config = dict(
    n_mels=80,
    qk_norm=False,
    loss='binary_cross_entropy',
    residual_init='scaled_by_depth',
    beta1=0.9,
    eps=1e-08,
    one_sided=False,
    steps=30500,
    epochs=149.9,
)
Rows from block 3 of a small sound classifier, named by matrix and row number. Rows with one number belong to one neuron. Each number is 128 + 32 x the weight over its row's rms, rounded and kept within 0 to 255. All counts start at 0. Numbers have three digits each.
After each neuron's rows are labels from the 100 clips, of 14976, where the neuron reaches its largest size: "strongest on" is what is common among them. Only what is clearly more common there than usual is listed. The data: short pieces for a synthesised band: melody, chords, bass and drums. In brackets: how many of the 100, against the usual share in percent.
# gate: MLP gate (model.blocks.3.mlp.gate.weight, 512x256), inputs 192-255
# fc1: MLP up (model.blocks.3.mlp.fc1.weight, 512x256), inputs 192-255
# fc2: MLP down (model.blocks.3.mlp.fc2.weight, 256x512, transposed), outputs 192-255

gate.146:103119178119123126145104073170088154169127166177121132140087073176090093092140160145187158130104073086118131138151099116111102108183147123150147126140111095197133118105164125162131105157102153
fc1.146:151085113147115111142190116098060155139153143108119185148121196107150056113171123194107162124136070173113154119148167155138154143129117139151120116132143134152175147185139054124151177154140152
fc2.146:114120145154143147137110102136060094119153074118081128121136116138155098127109116189124142174148155149154102087116115150144137120157109134167148164162131091117139142104103080152149181116174063
strongest on: tempo: 70 to 80 bpm (35 vs 10.2); tempo: 150 to 160 bpm (28 vs 10.4)

gate.110:125136143099045136163128137121106182150143166074134083114134084142061119134175181161099122124157087133137138129172088175100142177162096049096159116076143135127103096201102133137134053164100152
fc1.110:154140098093107099172135133084117087153104167090190087114151108120130133163154181161121160125180090098129092102224182080085187120104115154115112127118094135156112109126153157119150096154112091
fc2.110:180090124136130134116110047175131076154140084160123182122094068106132118075150158122132216144139172116113155140130144144067168138152094141118079146114074197110173129150166136165110134128185091
strongest on: marimba-like (32 vs 10.5)

gate.192:141085146143109158163140112125091106124125139105136106098146124122103128131059132150117115143169172144163154138087136110182129133123136071169113183174160128172133097083139112082131116078121133
fc1.192:137181095119169116135034108126129158131153107134142115083120101156146200166177139130112104196133098076142161137165098180072106138103046104120155100104078136105155218109102080164117114108089117
fc2.192:094079164112120140103190160133118108109092148135110149147099166120105069137148070073116116093130138165124135106147188130097168139142180178156128111100085128077120082152157211132134137148187187
strongest on: marimba-like (62 vs 10.5); melody instrument: marimba-like (59 vs 4.1); vibraphone-like (46 vs 10.5); melody instrument: vibraphone-like (41 vs 3.9)

gate.356:215159198159144096094106176131062188108125168120173160097158103095141140106106156133103058153193116099131123186136202173107197130128163115078194123089146142121141220075153182135134105119119101
fc1.356:242146153147151113165093138149146133142101111073127152129107135103098111182110126147146085096092123079121066174122164092069139135172089126142101138080111139138135121098141146140118111063069129
fc2.356:041148117062132139132131133154090100162089125211103154144091143105151164111086085142111204055116122120118138161153122118142138066181100101149100137087154169156170119196126183114112081178130191
strongest on: rimshot (70 vs 16.3)

gate.256:132117117154140096175103143132123120084129181119133143138124142130145194152129160123139090124082107217111147090148087157171131162204102131133158152128188121094113100135166110131153133156116057
fc1.256:092108153091104178100042100159162119145137184120105090096114196170126120131073175089072120106098070180129103119117147108147112129090167090182134129121078156134114154124150165092191220157117164
fc2.256:160115120172142127148126142127095107175105125140166102161121164177089128106143085100147112095106181090109110125138055130184120126031127123091173177170099120095138093165106111116159109171125148
strongest on: open hi-hat (41 vs 19.6); tempo: 70 to 80 bpm (34 vs 10.2)

gate.437:112152150142111141141122082068086077111111147130109110155112108164098140155115167146130079116117142122164207163084134105163117069134147105148143107113115150094125102167114199120169059070106103
fc1.437:095137130096138077175086140193166085107119124177103174170135159099141101145171135164101117151129091120044124154103148064125134177185142120104129165175089143140133128112155086156119130083123131
fc2.437:137098196070152099193103098188130114088149140123136159137075165138137126115089158103093097097153132126122072113172066160130097124165133086180102060124106097110145124145121127140089137069102095
strongest on: square lead (28 vs 10.4)

gate.13:078166084175122106145149097116157099150158087139123129151131107108073110166067132118099103120110169086205129067114194171080110113125185089127122149078103113110124191163122099159141132133111108
fc1.13:176115177118063097149144179135090198135100156078170199129103144135183126138116162135139139143189169146108162192122097104154094136132135089106146082156173152127162103170146199122102090141149159
fc2.13:147165171106086138122128090113172060069114128098141119181127173108134148112149128147101086152143170101171122101100088166072131148131121147092127115143196167148152112136120196101113175138099076
strongest on: horn-like (48 vs 19.8)

gate.62:132187134122139163175158105130151143167147071130179132133108150121112116156156209172122032048100127104110134101139139141053120120122168144130128107133140115124154123132102109129144107089119130
fc1.62:099109138156078125089063156110132126131112185119109138132119095078043157118140068182109071121174110149107135150158142156110187106118116115102083127183125105113165121153115125124094118153141153
fc2.62:113120135133127128151124133122115145123085084182168143092127150144159109121100148104118009162128136092110124113114098114142111127158133129144148137124125125182109064118151103140101127159114108
strongest on: clipping (25 vs 8.1); text has "clipped" (25 vs 8)

gate.458:198146137159147118132119143158164142129162132095154101144143140123091121099147166134181119170090106124134102113092092090141107172122123083129122088133100036131122164108078092103050141105108165
fc1.458:128142099098093111119113148091097172157119121105136191137132108137099166093087153119101122126131169140121141145130197167140137084161111138130120162162122146141142154102151115181104121129136081
fc2.458:069153108125157164173130135104125163142132136100127100124143125110157118101133081190169107095162080147167157107133093199120078156162148116117141160123137109140152149154129172126119145115159053
strongest on: tempo: 110 to 120 bpm (34 vs 10)

gate.249:117077098136129183131141114189151125122154110084180108117100102073116129154117099111151150104143120171156164080125108137104117135074112151167082111054132166082132089156099154120193170136179144
fc1.249:132137157123156081159116134084156167154052155165121135141150138166094140129149118121124098087107155074169093125126177132141162151193111145093099220115100102109142146085222122212143175162115125
fc2.249:138131150090138115161126152039152149179121143118081114097089143125097160060127028087147145138140132125182065123154162080095127106165125125160091168082153170147109157186134140181101183129111149
strongest on: clipping (36 vs 8.1); text has "clipped" (36 vs 8)

gate.95:140151153118131137168125135138178130149132120184136155136134162148091157148132096092127141107146124181177095123138189143110141091128126100112158118125130125157065114119146134166194111193143126
fc1.95:140116121104103078100105088117189140119108087140113140113172104118124111121143111061146113103141146173162122115127042093122141120103085075109082191112133083101196172153133144158115129161111145
fc2.95:116125163105101109152133140095136144133105099113148116135145096142137109160118113171109145172099110172027095116179098058175159087119125084119156121062177172126112104132170115118066130117107142
strongest on: tempo: 70 to 80 bpm (30 vs 10.2)

gate.172:122112164091128121155119084131110128128148106175133129107161123160102132182137131063157120134126105117151160172145156098155127120062162100155137139152104194128130132170060181118133085155151124
fc1.172:130056164138137138130183071176113083104129185158156102168166108095160136162153095166169161172149105087167177183131120118171156142158147107119090106097131147110163130116127153136081147093126148
fc2.172:146181161168098132058120156104129131109102097106141176071122146137160136129163131147094174111060135121097139105136142147135099126103130079115057116156124157125092170087181104079045134053154172
strongest on: tempo: 140 to 150 bpm (28 vs 10)

gate.288:150149185156087155159094149101131115124145082101171105140148159169101135116165121136096097154117142116141150199153185160147158077186157154131099089095148105089092135152124131115132192089128125
fc1.288:169058105108137113166140115138114115137135123105090175128139152083159113136105100126149130099133157109089163115125097105121113121056157136117037125094105109104146139164085157168153095155154094
fc2.288:163091097127172147109153115175125146139147131099139137130128160124132145155082113105172158147116146085124152107084076100071107190128097141078122111159126107127221105084093136133147132151165125
strongest on: square lead (31 vs 10.4)

gate.485:212151164102119116145150142093146137142157100094084109161101169106127174141118141135163132175205122145131198149145166106129108168101114130099131063127079125130151136138132117113140123077062160
fc1.485:132113115115101057120140180125161139194231140169112118173108207087111120126094142145130131160155112156143142126150082129179133139079192168148082085150150104132097126153113106164110082108133118
fc2.485:122148159103153133151172192150112086048083102094145153113089130106135108130159125139095144065108153105063213138143098073196159106084112198154118201149087185124114091127123101130091148163138069
strongest on: tempo: 70 to 80 bpm (28 vs 10.2)

gate.471:128119182130092156169077083168055142109147151070112062135079087053130133103191109143126171142162123142145074110089155165095117115109163147040098128202111128061088135149109075136109094148147099
fc1.471:129145068114127187195047158156052169108148111062102147070144117076187169153118114194111154177086136130103089184111137123111154159094143146089100131172099129106133080172198106114099135162070150
fc2.471:156077124161180142098199085110156133170162130139103093165067164175123133117123115100111090110133097140099154163097146136161100121160139134048054163109108165159107133131130124156110115162142128
strongest on: tempo: 110 to 120 bpm (36 vs 10)

gate.379:108079153174122141155125133087126106140173193101104108121125137111147135078120123150103144126140097132135085115148186132134182162158139108122172130200119116096171108096133091112175066115102157
fc1.379:159098156109151164103125108186093117103094112140137108146096159175119094145169087130078134176091154108145110111134094126108091104139075107165216125087149118120179164133106140107160064130118160
fc2.379:108099143111092157102135152165091161143144107150075135136175134114126133081116133143128135136115141090150127145133157156081149100047126111194152101169071102106102096136149113188100133098068175
strongest on: open hi-hat (42 vs 19.6)

gate.203:138187137171094157144106142100143081150176180119111145154174149181076147183129123137087149095201104139176132132123155160135118181126162155092146103057134142112099129105113168123150119046112103
fc1.203:141078156119158084196162124128137125110121088132109196124091114102125086177114136131149146121107174081129101153137124131087131128158159069155114122148081071195118078141167098113179122154147167
fc2.203:145179187131166149095124113136079099142189127088133145141147148113178136132055130119054084073152178096081137139148110132125135067097113120139178130108175093113145103150120074102117072151182053
strongest on: tempo: 160 to 170 bpm (26 vs 9.7)

gate.199:139123104102156128101159179103111092166158072139136156130144117185133130110100075154110117082099114121087135074129092127146155135139121117113159187096158123097122120134128093101202120159121255
fc1.199:137124118136159131105160197105135131155122113113135183143120104189134146118114094179117141102098100084061145075150140122141165120128121111124158216097147143128126115154137096112185141174133253
fc2.199:106143163154122105120123128179065127071137137178123126135136177078138162075172102186077116159147163141132101053078164124133121084156148116078150119109103158138104146159125233145112092096072154
strongest on: key: D# major (38 vs 4)

gate.398:114165084117163109118105164124147143157032136086121143123121152093052150139062143092123132124085066066158143048161133100154226133157166104133102109110140157099167162046105173142098091092165148
fc1.398:087124091156146171167148088140140111105103177136122106129098138140128068074172144160175029179170161107091150128138189072104074094113147171087118133120158120164150100146135114150116145115120133
fc2.398:123163150140095123113202110178173123153148185139157061111150124090150111142165144176118158144195128099158076166138148113142143141119134078058183193159124062106166122134098144118171127105140139
strongest on: tempo: 120 to 130 bpm (26 vs 10.4)

gate.19:165142141143092102116140129139124104092113115108125177152173107158081121181156128127093130105155057032155126103134050107163142137110167069110139115135112099129132059182105131134148098068092155
fc1.19:023111126144173128094087119149136084151041136175155109102075140144196103124128126038150115174064120096133124132111108117076177107107169154069137116147066172148137152113110103148079172141147135
fc2.19:228116093148208148112138096123127200123158129110115110149106133126154142107115127090118113127158091062080125197196104160112142041119112125149095171167138153106091170106127115190157089085131129
strongest on: square lead (27 vs 10.4)

gate.240:099101060173169127169102106100072133124155153086119155136158104105111182159125166129141216119124108133126140153134148071157148164085145039103138103149162171168125116117088087159135118149083124
fc1.240:088122082151080068094070064182111115119102148104100113117167042136124208153146162171129178113169106125108135151114211138129131133102167076092184117080149145144154154113146148158109182134094145
fc2.240:121104101095135157143094165157149103152118106074158112097131103140096106150117103133124057090129167153134114197165045111113160130130097124149134171064142167155109094115170140161095085181111100
strongest on: marimba-like (46 vs 10.5)

gate.475:147138156093086125075134135120146104160149151113075118129085178144202065124135121111091142105128121150141150102172111103118082121154085170172107153167160176137119139031152106123122168127080114
fc1.475:120127151136096109157140142138107174128115178117118115128110255128128114108147094171141164113111128121178102136068119061177053151103052105094114083143118112102113112102091135140145181132149106
fc2.475:083124100115146119059083136166155080132125147118166159174133098109151096145072169132079116122217170192124085105152146098129121130122148118142138104109132104190124080129134093153119106128171129
strongest on: bass line (99 vs 64.3); horn-like (49 vs 19.8)

gate.63:112190092145135143120142083134109092143103165149143108101134125140096176166087119121137098170074068138157104105081132133179098085112151134114144123078171117123113099113127128127157107108147099
fc1.63:124066190165145176153129101077115146151123111114147154154114165118115112134114102140125205071096112116116085149102122114169129218110148087175132141084115092125085129154163126130155124142153159
fc2.63:163148134134155103089119162121085137107104156162098190107170062160117145161108198120127160083089108141152137191154185181112162125167148110089112128157122119118140136148110134096117144137169129
strongest on: rimshot (41 vs 16.3)

gate.259:117162087090109146123105116137096118103220103093146055139168158105170059107087113109109089126137149162149103163128143115122064168128133132119077116108134101084179069083107132084125135130153121
fc1.259:154136123080127122121106124043129131125145138119150080093171112113168107105115135120136128149133082052132155215108106163140123115070117146141076119124110169106145107134116190144105100150168100
fc2.259:138124109099079136138116194123112098080171151188150109121130162151163071129155083126143142091143116078133151087091169125073068085112108126160096072131127103128125070076121158205138196154128158
strongest on: tempo: 120 to 130 bpm (42 vs 10.4)

gate.309:166158148137142105134093171140112096107094101166130118140146180109117183216153096061169157145172124085137135080114197108097046169129117067075142163104085152124113124146109125114183103146109104
fc1.309:100178110119172166079134114164112158087127168116094117169148108115095141136127131157137151167106128132139103157096100108122186108140092147128125091122131128124120113142161104124096089157157144
fc2.309:127097174135175120111150137148144139144195120084127104076195096090158141133161175086104136125158150113152148079141098125117107171153174093123097101112128149123158156131138082115145130132163101
strongest on: ride cymbal (34 vs 11.2)

gate.367:132152173200193143180152131125077147146130163124160099152143144085104134134068063160162177133106110176164185100099106151124088103153151083173146090104142124084137128083115061131130101101110123
fc1.367:140124204186158186181144202132090158160131180116086124136127176153086139099070100155176144166148152175126125119045117137138121094119191121163127139040173141120123104100161064137126114094126157
fc2.367:135148108083167123148095171112160154143147167141143150099148080123096150142161091133101106109124049073171092102098071129130114176135140091176134105070141115143068085191134086159099106153128116
strongest on: tempo: 120 to 130 bpm (28 vs 10.4)

gate.343:115112130148179146073116133208166168120123196094118083136108146164115092138075085150109139171072106139076123112088116101120090152149126130121110102137169137178102134146122158113137175154180165
fc1.343:149135138123106078056083137139156184126125124104128118134071137190122143105157103111132194129096115158087139110155102155178060096136108077139151144147115124123125157117197144131151155117168142
fc2.343:080072140133197157102171108117168129068122141147139109116084167181150107156088091084119087170071079100125131113147109130082114075128145117163137118074187155138101101102149098137131136176082098
strongest on: tempo: 160 to 170 bpm (28 vs 9.7)

gate.50:117207094118135086169140169112111152166144187151172152074086119071101107097149123197093154153095138125118138168177131121158114133142152175113137100130134112166145141113117164070143128064119134
fc1.50:119125073127091151121126118179119095175040107153114164139068158126135153059147141113129117111166129126105145116114103116145153144101083224079184079106151121116121147163130094125135145159127083
fc2.50:133108124149057221165132140139113106152088130146142174139106080152109109129177118167124134133132097103163118104103180144139120079146148178177173118162158133148146128093171118135163177114125139
strongest on: tempo: 160 to 170 bpm (25 vs 9.7)

gate.26:150110162091081116142080143149133151150173209115133098168124203120150136114120088183112115133124130121193071144145153180199100124097108164153136148101095155125134135135114130122143145177086114
fc1.26:120051125116079120143148103121063162077117075138131184131104095101131152121158095196156137136098079130114110179182135133122112166157123137112110092129120115181112122146092126163101156151132113
fc2.26:111136162193120154162089118115099123109134091103127086166097136094146147081165134145105091094107121105129120146152128138110115142147129104148206185083088169135113131190127142151133118128153109
strongest on: horn-like (42 vs 19.8)

gate.84:174117065140092135147164152128123106078129144124168139141143128119157222160127075145088134137132159147120128138104128116122152140091074095111119141196137144103150161121158152149101123136195090
fc1.84:138148126206138123090124109131126173191072125113104156112095148096164152183099182120158106111197113138123181179128155134093130144155129068110121113147132120114132189135128094124135130150116068
fc2.84:172170145151120187107153176173127083135106060180169097119136170168145143123122126175135068148125156057084116113087101129089088091158162150134186124114089110131114099114134126147114097098103137
strongest on: ride cymbal (27 vs 11.2)

gate.102:125175093123166134143123126160119190159141192121125108212067102125109199125171115113140120125151129123073138165194119088118091101091092108094086081105151107126103182149095103146122129133150096
fc1.102:130171116129124100135106148181138165096169127087147122191141126117136100065176137152141129113119135088178097058182093079096108122084168185142081092067119124172119143048145192160078119177167075
fc2.102:075179112107148174138092085113187212148127146153116092099076119133153157154094103161164138119187141151072125177121066149102089094159051097000097130112186123163089136133128106144162087136127128
strongest on: marimba-like (56 vs 10.5); vibraphone-like (53 vs 10.5); melody instrument: vibraphone-like (48 vs 3.9); melody instrument: marimba-like (44 vs 4.1)

gate.212:166137102106156081177051105159095147130146124114148154164075113122129128080127093105096103118081173139116160140114149156056126101154138186077108193092118153146130135174098082162104109174150098
fc1.212:140069186118080157127192115135141092126094114126107061129157205115147095149124144116083151082137090172111120175176098142176136139087140157124208037081134143112146179087140166145160118070104125
fc2.212:100101130077106105149188145114135174132116139068151160103173110158142164132168120132131119123157067062142131155137161120138157106127131064174105125167129121170084116116126160068087103156124121
strongest on: rimshot (38 vs 16.3)

gate.35:146101091211152130095125091148094192152107119146154150189080101083090145132084132140158119140185135144139148074135104124105125084150180172063143075123179144132114137134153098132127136141149112
fc1.35:145075112210167135080172135175136198179164104109110202072090104117115140127106188161133143129177154114149109119188101138116131176162142201100130103175119073161142153094095077115111115139127101
fc2.35:193154074095090092147152158118116094083095123118090135062137126152136102143130135168114159095110118135098158144081159104172188158070104129091093162090142094133154194173144152137138105134158138
strongest on: ride cymbal (29 vs 11.2); tempo: 160 to 170 bpm (25 vs 9.7)

gate.155:169142133101173057118112133155197117093148140186123118095167159126166070098097127188157122155079201086175135161173077123139135138116146149147153105134170138115083180107168051135091128095155191
fc1.155:155117184130066114178139175179100099163136117143124114139093139128167069127132208153096139118074090094180170063119162119150062107115105137081161114137123114141099124124142078120132128091136202
fc2.155:089144119135132110124122148137149077047131128118086166134119099162159093106156127075119165109094103102124139130156076148084178159089095098127097161135125087153125157124132147201117098170099084
strongest on: tempo: 70 to 80 bpm (26 vs 10.2)

gate.120:129129129217143107139117155164132130109080077112175110153130099183119129129118086105149148108146096133108175145152161154130148120139123164117120148136138063173101135086174183137131135112123076
fc1.120:156145118217136090172126154153128141094144115113112143082127146130112121123107092155189122112150071202120170144179172130108141091155138072136131147150113109112137147086146204144184097130090110
fc2.120:145083144106128136137072097162141092142175102128143177123089151142097171129155104221179082144141128116126120180178127132143146129127154153116193116193134144116141160115188154165113119073126191
strongest on: kick (99 vs 64.8); drums (99 vs 64.9); rimshot (40 vs 16.3)

gate.74:152099096195137119088146138163112145118092084172171120144111157122074126144106132077152072062061104161090101133145092153124096145179100180101145126126181136130106117075148151100154097061130131
fc1.74:139123104045117135139080116136099160115139165112131078144102090155138111122163135158174190142152111140127148072114146152194142082127103136145114097141134066128121168097082112098133139113189116
fc2.74:115178190174129152131147116127110155114153107195129081190137077050133089142174125108170091072078116069113154127177095078101164124140160129152122151150203189095172120177104097216123156145108132
strongest on: drums (99 vs 64.9); kick (98 vs 64.8); rimshot (92 vs 16.3); drum pattern: breakbeat (25 vs 5.5)

gate.129:056177153097147145098134128137067112071142167157146085185080108110117122137170106205186161111118088085099113100149060136099134158081163111085162115132092101111118127113163149129146103150100126
fc1.129:161125143153063120202103122142178124194164073136157160038147155119157158128096084073079092089142085119175141127120180163149157086118109174146123115130127125121140138185117120174114156098139125
fc2.129:156124136145128085196103128080082116134080178135121193170126133173110129180164132128130137154141154158051100161084060158120167068098103134140126178110109133157155123121124114133106126075098147
strongest on: horn-like (41 vs 19.8); melody instrument: horn-like (28 vs 3.9)

gate.340:142169129130143096121158068118138133118129177082091121145108070118115114142065143117183097085180099145089127099145158101165148112151142107137144119185140105076139110119154169056136144151144125
fc1.340:103099120101106104072195161136114122101174180135104205139140053114088126108109125145141125088113122143141197117163112117117157091103115164100183156152131161099132180168153142090161053139139159
fc2.340:108112132125131148118160101138132073124076163069088100138138123123164140087152116143114183148181083158147105179142130132111124126088113085047158131179128186128091085109142151165149121131146077
strongest on: horn-like (45 vs 19.8)

gate.98:146162181108138079135107074134145089184176092123162155147155171136152117105165157118144121083171146046140104150204139122112145113116134149145154175143090147082086095104163077123167180146154119
fc1.98:141073140118122176139127101141111108164169123128095137149102139174154121125106125156096134131156121082151066155157165129184057143154157148157168084095144163115079155102136140128111129139099071
fc2.98:122138070134135075156149069088154154098071146112128051156148103106132064161141134132163153209150073191104103072133127081151125135130096145120127107138094097055117119098135161108108104086139132
strongest on: bass line (98 vs 64.3); bass guitar-like (55 vs 21.3); string section-like (31 vs 10.7)

gate.501:114107116106129117154070133132070140161100128137131106123180129117127194143155086125161135138172092152117174123135152100176057163100137082144092145137099047124118172116123118114096076127087120
fc1.501:117180109065153105094135170139068140108085145154128138111142108123129080173089092164164157145169069175158173117171129083124113112148111168136112164112108150110099130159100138117057137108139152
fc2.501:145147101155068124130112087156117096150074118134109159139067172132132161140109119079155154132106100116104140117114180159106087118135064087119140197145201178156158128097152090141157127056118167
strongest on: tempo: 140 to 150 bpm (25 vs 10)

gate.128:160137043120109146135158086114099169118137138127151090056091090134091153174148091105098170051165164170104126129146167169129141138165140151127135056128137111118164106159156113126159101086071107
fc1.128:184119147149151160145143102126093069114173216123089171122066110118133132107114121132128111145189104145145175097142167128090098092111125117152115157023107121134107173111155114127169167135122120
fc2.128:090125109092099144128091119137156147127153147090131097216118173156178125126115177130122124134096197079138069123141049103102121135099159100004161135169163151141149139180165174137130121064139062
strongest on: rimshot (64 vs 16.3)

gate.12:157083144154111101187072133150101107157121118122108107085128084116087149124130153085136112126118131203129105166096104171099106086105173122093105119156098147173176118156189115141173115097128059
fc1.12:126061164073113165141121154137179101166126102100117102122149126105065161162134075159157088121086103150138108165173135185087079117075122071089088110144055176165181150135199117091184079134133065
fc2.12:187222139093154135101146151116105171158162136110103087121094169157083121192121123112117097139151169121172072111130119134124053098078129146109174101179135111142095077104093124106159109119125133
strongest on: kick (99 vs 64.8); drums (99 vs 64.9); rimshot (52 vs 16.3); shaker (42 vs 20)

gate.174:143142114081070101121183131078135153147107140109144134109118118225118090149117136151150122116124113068124176098171126111130133104167089118125143143133117128190091050089105092116204117141094125
fc1.174:122153142095097146091162123061150157157098140137110101107117145178129120136104154146168125099053137095151196091152099112124117120114121092096125198079101155170057029073072147127182161131094168
fc2.174:096152125121074106080072117104039164115173123184171133082153163172067100130161131083190127133101118125176075092107186118106214113137109188195080077129081138078191134127105110159131104092097170
strongest on: square lead (83 vs 10.4); melody instrument: square lead (78 vs 3.8)

gate.366:138157097120155144149156108084193117187131148193081090107159166142151098114117166084135147115123139090131137196148111132112083157078109090087117096077162159095125158119165106140099120143086104
fc1.366:101162110096099156135145147114120117141090130125154079149096142129091109139160121077123143131202081126130211138110141140150076132108066135121078117082092092113160135078149114133130130153086106
fc2.366:137131073092119128153095133123180149160137126145104118116125152177146167139054113089081176172134061110172108145124094075134122073110104117091090161085164120189129158168119072069183154111109132
strongest on: marimba-like (71 vs 10.5); melody instrument: marimba-like (64 vs 4.1); vibraphone-like (28 vs 10.5)

gate.0:166094157104096137141114107123160108072100178140046146105143163145109140109123107157143068132131116197175163133158149180044187092148107211106151106124160129130212089137121122133133144153076085
fc1.0:147134139108145155105137101141137134172123143130102115189105060133095085163141116113157177181174091101094087104161119142129115100116086093097122102170134168150168069129174145106124134192089147
fc2.0:176112146168124102197126061110085070111084136135108121129119070107155159107185139126142118126116162132096115153139103144153110102096127114137117085179155172113091115126190129105136097140109118
strongest on: kick (100 vs 64.8); drums (100 vs 64.9); rimshot (88 vs 16.3)

gate.145:199096160128109089065099109159142109167145125075098140157125160132091090092141103101152090111157085159112161155107158144109072117118095073125141132136139139130115110082156143148144151197180134
fc1.145:195105163135055126084045145160091158107206133122103175181108171072077125130111121053088108089154147205109192171113147147105101118146118080161107157101155103140129123113167116114071132180144115
fc2.145:084141052173121097155112088139082158159163110099118118173186161048096105157099161121139196210170109047092122093134071100173120168148157137211151122128156125125074164110153138148100165106110156
strongest on: text has "noise" (32 vs 10.3)

gate.451:147098058161145146086186124098112135172154140131129151151124170139047088175120088108151114198144078154125085153101134123151136105125124138147124111148045175155132132140074151073202107141095120
fc1.451:104124159178119156056160181111122139073133132145074127118104148124077092147101102105112142155113101069124115141148108177101079110114119125093107160162123121204095094139101154144128177174114161
fc2.451:091101184144135156107107120123079091100188132141111089177143119055134128132130132105077128153155144102135148131089078109123166056131113140113080127173085127115123108155131114132076181132107114
strongest on: rimshot (46 vs 16.3)

gate.317:141091124211143120198126152087098125170088151154135185157128097080185126087157095142112186146146065145087130067153088116138125204101122132184145139134130124136164174084112158168180137102111133
fc1.317:092147142099144136121117142156079108137020170096123128130171158156130167135130105143172113154136145185087159093116136113134145205152140129142147147116072135109158165121131138124172177097122112
fc2.317:162157129155125102159127152112203085134092140175103107073139102146063157109135104147113170143123071075138060098121172125101152142102127111098123153117171137124092161163109181094060141119114134
strongest on: open hi-hat (42 vs 19.6); ride cymbal (31 vs 11.2)

gate.467:082138176142100077116124160144125185149142195141072118075155136111158119101160082093120159145082080123131078167161104130139166165181123122153097102082112056093063128069065078136137139133130048
fc1.467:175151127094210149150067149109151081084177095076087090132114119134129125126140144182138097139140189133179145140171098131161102090166138067100101132152121161166117134139138156139094138150130163
fc2.467:195109085150123102114129118127077145131125139134119138088162168144130094081138123151128124130143064123158147077151159188130115134109152152156157117100115103065110200128213065136152102138104062
strongest on: tempo: 110 to 120 bpm (34 vs 10)

gate.222:162113121198151106151143103073110164138103128099153143151154108140132131176145144188060173159106187061130161119112147150122163146141166119109117066142158117172178128081092160105153050110117119
fc1.222:091147132174124142137147063122123200133135117155134096164137094136157103109147089160087158107104126115148084123180077135107111149156165165158106110126121098123144146108123117140183104178095143
fc2.222:178122086115149187108097123128126130124170098149087125111123076154181167118173123098133084106098143134057155144085081120173115196175144155116129141065138158155116137140177109111154081159156057
strongest on: marimba-like (70 vs 10.5); melody instrument: marimba-like (59 vs 4.1)

gate.443:217153141112082119116071153122152140140183156091114048114124137154109171165106101118129081105061172196136126123174133149162137071093134105161124120114108101183115153117106097104138051149093094
fc1.443:126114113123101219091167138117105162125173112135151154094127121095129090163200077156148118138129127161118087158102172110078133114202111069127111121141130093101107146061105163159160161030094125
fc2.443:087134163150119158135109148153160153102078135095116146126171086090151136109134090175094114063088087122129170156070187136116105161185134105151116114117143107163137092171086174127144111174112141
strongest on: tempo: 120 to 130 bpm (29 vs 10.4)

gate.230:143103142196149167114129139179172108156134066116095102088169129119097138167092152124137109088077121137111127205214137088158110118142155172158106170128109129144109118162136100156133087201146151
fc1.230:194128155147068162148089144121158085137100128146122119137087160092106155118185148128070135153139139110131126154164058137153080103094138183135135144135108223158116074134149107134166125183157134
fc2.230:139086141141132181108150119164142053165129113095214138136110115167097125141127104187143082166127053176162120143097162187086081154090148095034092114128143181096123164144141140153162128156151133
strongest on: tempo: 160 to 170 bpm (30 vs 9.7)

gate.440:161136119113127176120165133133111122110163026141150127101114174085092122095132114109111113131133121079231081150154052101153146126111146130142157167099128154104188183147145145124116122132144126
fc1.440:150119111104121138105158128174129103163145064146161148114120134099124186067179119087114082147129093100148145131123113137124113135125103121158141225107170141099153141111113088162111099132127087
fc2.440:195174142194139135197128182134135201165127117130162098134128088119145129149072141135123125147147135143120126073160144107120134112127101093123107136145166118128127177155125088104143049117074130
strongest on: kick (98 vs 64.8); drums (98 vs 64.9)

gate.277:131087238120103167218070133159075115120122120148072047191145094157169099112128075156101146090147125109147131131088154175086159136088133118116149134116184151135152162123128116106185111114095203
fc1.277:155136047133120100115180163075124087127153103173143169133132168141103114106111207156124153059114153105139106093124104145122170083155121206134134147124078111082155122138111154154122147113140083
fc2.277:147097175120135085143040138170102142105158100136101049112094135158183132124139175091149107180139142157088108111155186135094182131135148121106136134132125080136108133139105184084139068133125164
strongest on: text has "noise" (29 vs 10.3); clipping (25 vs 8.1); text has "clipped" (25 vs 8)

gate.391:145153123123100139172150083159080132130147138105154185126086086107135113103127054096156089127161089111101111126098165059175098151090104132051101124138133123153075099108155083122139174188150178
fc1.391:137143129149149106119137112150132160035115111127141195106072136159141142104157100139176091123115050155135103163193136106070154114094147139105137108181077091130128083149155124081183120116209091
fc2.391:094131170175129141097144151098118137097118108094120115120151128125126132160127177104118138121070112093146142126187130140132109078156176069109129118163138151112119147119107188241128142169086135
strongest on: horn-like (43 vs 19.8); sine tone (25 vs 4.1)